config.yaml
arch: "resnet"
model: "image classifier"
dataset: "rendered dice on a table"
train_examples: 36250
image_size: 24
crop_scale_min: 1
horizontal_flip: true
targets: ["dice", "total"]
num_classes: [3, 18]
norm: "groupnorm"
activation: "relu"
weight_standardization: false
depths: [4, 4, 4]
kernel_size: 3
stem: "single"
avg_pool_shortcut: false
widths: [64, 112, 192]
label_smoothing: 0.2
loss: "binary_cross_entropy"
init: "torch_default"
residual_init: "none"
optimizer: "ademamix"
lr: 0.00115
beta1: 0.85
beta2: 0.999
eps: 1e-06
beta3: 0.999
alpha: 2
steps: 13100
batch_size: 256
epochs: 92.5
lr_schedule: "cosine"
final_lr_fraction: 0.01
warmup_steps: 650
weight_decay: 0.1
Rows from block 2 of a small image classifier, named by matrix and row number. Rows with one number belong to one channel. Each number is 500 + 40 x the weight over its row's rms, rounded and kept within 0 to 999. All counts start at 0. Numbers have three digits each.
After each channel's rows are labels from the 100 images, of 14848, where the channel reaches its highest value: "peak on" is the class under the peak. Only what is clearly more common there than usual is listed. The data: rendered dice on a table. In brackets: how many of the 100, against the usual share in percent.
# convs0: first 3x3 conv (model.blocks.2.convs.0.weight, 64x64x3x3, each kernel summed), inputs 0-63
# convs1: second 3x3 conv (model.blocks.2.convs.1.weight, 64x64x3x3, transposed, each kernel summed), outputs 0-63

convs0.40:475479460443420499467476528510528455422494530549486567518540513517452484479496469517540457489450413569438470445536438566513501523518553490419529512525502475431450516512541500512435487472496464
convs1.40:495486555529586501529600528516513468510482541481499431486501433509524508492459517519417534504563607477480473459485535438474522512536584503555519507449502509504539517493486444556464488560461498
peak on: die with two on top (43 vs 2.7)

convs0.32:541478474483541490438483511476511514472448505442497468497490477448439465509369512427500510483503528435405447514437482528535523462492465495559483557552477454540511499457504502482413505470473472
convs1.32:469463466491480448465487458421489479475436507510451500461533485476500501472563530497507492489481478427378492457457471481507460491526505506491565484396458481457495475486517503427449413457468455
peak on: die with one on top (69 vs 2.8); die with three on top (26 vs 2.7)

convs0.0:520442518483603504497484529509542466450489473496472520463460523497443447429404476511471522529483450512500387491472487470500563477583541522524508514517549440483450504475451531539473523511443477
convs1.0:489420452464441490502436498480440508502469521522447468519488480475535524423488510526520495410480454501512473510491523467471473607488508552476536458452507450487500504484521377440501459431515504
peak on: die with three on top (46 vs 2.7); die with two on top (27 vs 2.7)

convs0.45:565476519482521573492457479478542516514465564490520484571369472493486521525442528495518434469556525570472442489533473547488514530450517526502516492479467468448486515454577475489502436435479479
convs1.45:556468459567506527527442518559534456455444506542507500497424477476417522482487458482496515536481539481436465453515470544436418523608562498507560496483500581508459514488523469501495517513527514
peak on: die with two on top (56 vs 2.7)

convs0.60:495509501499500455475461444497478419471509483519493508378445487442506453360474438498464480515515474498553470509473466495512536504533427535427497475457518451539515463483444494531499541528506501
convs1.60:535406428434493502471464458472501410466467458454529475449493458510456470431465479470481486450468460492568470446494490495529465564529548526433496542416502479546530492521521506493490480456489446
peak on: die with one on top (36 vs 2.8); die with three on top (25 vs 2.7)

convs0.4:495443551472534473474523576485500552492513505472442458534371505508519548448533390526505502499484478535511538530494534557488539467529511481479480468451521486429412473508495430486456490511462484
convs1.4:455423464560541451474479545593555412404440468475435516465552556457484513493512510495501454465492444448438449492484513475525527514554545525516495504451509475482457517479531523537501500504467489
peak on: die with one on top (84 vs 2.8)

convs0.2:499477540476554488535484525507511526447492456438460447482403486516459479453369452472496450510466498514511443477506511521490623519552526481518491494487537469476425502462477477489523499527441465
convs1.2:527371479508516496493430487500516440487433559507475493469467439439479504428485479510522447476443523518472422472484493503456456581523553522495534482449504503502479520474561469510427479449492459
peak on: die with three on top (44 vs 2.7); die with two on top (43 vs 2.7)

convs0.13:446506550517422441414487465463445475501490512509414527491500452487497515488562423500504495527478477492514527473513487481451456449371495435440495479438495483527534503515498443500449548530530494
convs1.13:485441487420486523473483500523448486428535512513446494490578533528507443567453533524500507431528472562521570538525531463543489456401519461543448594503544465544512512508472516493500521490461508
peak on: die with four on top (75 vs 2.8)

convs0.9:557471483512506513567449544513525479438457487547430447480459507443450484522564523488547552517545492505446437446469464488474513461394487463446528467496490471486533489445417443501493465470477475
convs1.9:534450482484479531481395535587486452493535492472507514476540566494458489496495447502465496546492493555544494526487523466484445467455522457532415577432545507550444480499588515458482538474457501
peak on: die with four on top (47 vs 2.8)

convs0.41:476466452496468485425493488425459490493464476464457483458495481513471483540447398455497503488419428543469539423487421472552514529463485519521537506525514396514446505521535548469510478484513478
convs1.41:527506537513553473503470544493514479423465505544481457457440491513502558473539549537494456448556482394492464470524469438474485502529462440501536478467570451428496525467522473469493411434475514
peak on: die with six on top (63 vs 2.7)

convs0.48:501528527432503503546513511519482534487462505539511498527449457474523496499466446509528431514507500520500449532554520487565479547598565469500555471527524428376478489524577499527541488525436446
convs1.48:575406526486553505531487546516539466331442493532436532442526554497452512529482494488505506477505439475556511480566505513496513483505515462491585529473549505488504510515479502481519485500487476
peak on: die with one on top (85 vs 2.8)

convs0.39:451468513480544442430476535527425492466505488416414465479453512512450477476525448480517524475521485511498504523428506501454484413399504435492448423468516462464524474468505514454467541501500491
convs1.39:485455492506541576476492528553530460474494446390469478506558549446480488584425452472447514486482534539530524496464501472540485515523543506566444520445550472589525474475478519511503536500445493
peak on: die with one on top (83 vs 2.8)

convs0.27:415485492476378446472487524438491526454472462487461496439487513544452468441462468539516488485504433442520491504553492490486502556483514480499530530480533414459435497470444445542514542531463460
convs1.27:513515459505512533519612456470527530550474527527517497558562457484547526518523547518482525538454553530464534463520503522493492552521557504552537481479425497481560524526536390475543551495581531
peak on: die with three on top (32 vs 2.7); die with five on top (29 vs 2.7)

convs0.25:500524530458507527455511489467529561505476529465452477519359473533529483469436511518514487490472533514476425481570507508520512602483532465523549525477473406505484546511569447506514489478444467
convs1.25:598432510501550565521493529523539470403421524543507520491497496490427514545512500524494506557486480533490524453581494599507497527558543531525598508527453505520462499500507487487506539478517468
peak on: die with one on top (82 vs 2.8)

convs0.47:492489478496517555465498513445540443505467553520446447506398473473494516545418486503497419492517435584461484518516481556491489524518492504488519523478505511403386490518564539529489492467511488
convs1.47:564394510507523487513439540561520519497440505533534495500425518489467507420509445508524517483566535495504490499525491513441570524551539476465594506411565519454526469461496463492486494468494458
peak on: die with five on top (69 vs 2.7)

convs0.22:476518524485564454472509469427500521487459522487439445475500442472433459479400479469487472453497549472451466491521516504533515523475523503517540547479438421497528518466507404505403528468452463
convs1.22:489389460414542523407459502510469512469464420445465493466507497502481489541557539475508514534490480464489497495467475484537398499554512506518529515460503477529518494479548439532449464503439425
peak on: die with one on top (98 vs 2.8)

convs0.26:506525466489469521507537442490487544457476477464541487503516407486504464507467557447480510498500468446461458431448489462470482547540530499512438477429468491541506501466508350455539498424489492
convs1.26:518513530504425448488551486480535552514529508548511600468519515549522515450481515512554511486488489415387460490503479492531533435416400505490545486559466509516498538446518499484496452497498506
peak on: die with six on top (63 vs 2.7); die with one on top (27 vs 2.8)

convs0.55:436480538558492509499463533489514499555504506499518512507376458524478511433539370505490445494505499560497401509498481509478464497529568510449494491486531482497428471544492525540464499478569494
convs1.55:537510491484524501580506498543511424454472516519533479483480498497472474459486505522537459459504477389534438442560493474541531461512461566476558453536526470478451526511481478479513467516358498
peak on: die with one on top (55 vs 2.8); die with six on top (28 vs 2.7)

convs0.1:545473463519411559537449481477501459434503542569497425452496493489486459502482525538493525513525509514529523473501476493512546481443529490461472471428470496435430478476491515490413371499478476
convs1.1:476480530508474478474504497458533571550469513508483570536485478515533560384576497519516491491549526457391549456509483518468506484521398452486518525523433482494536496457549456489492454496544491
peak on: die with six on top (56 vs 2.7)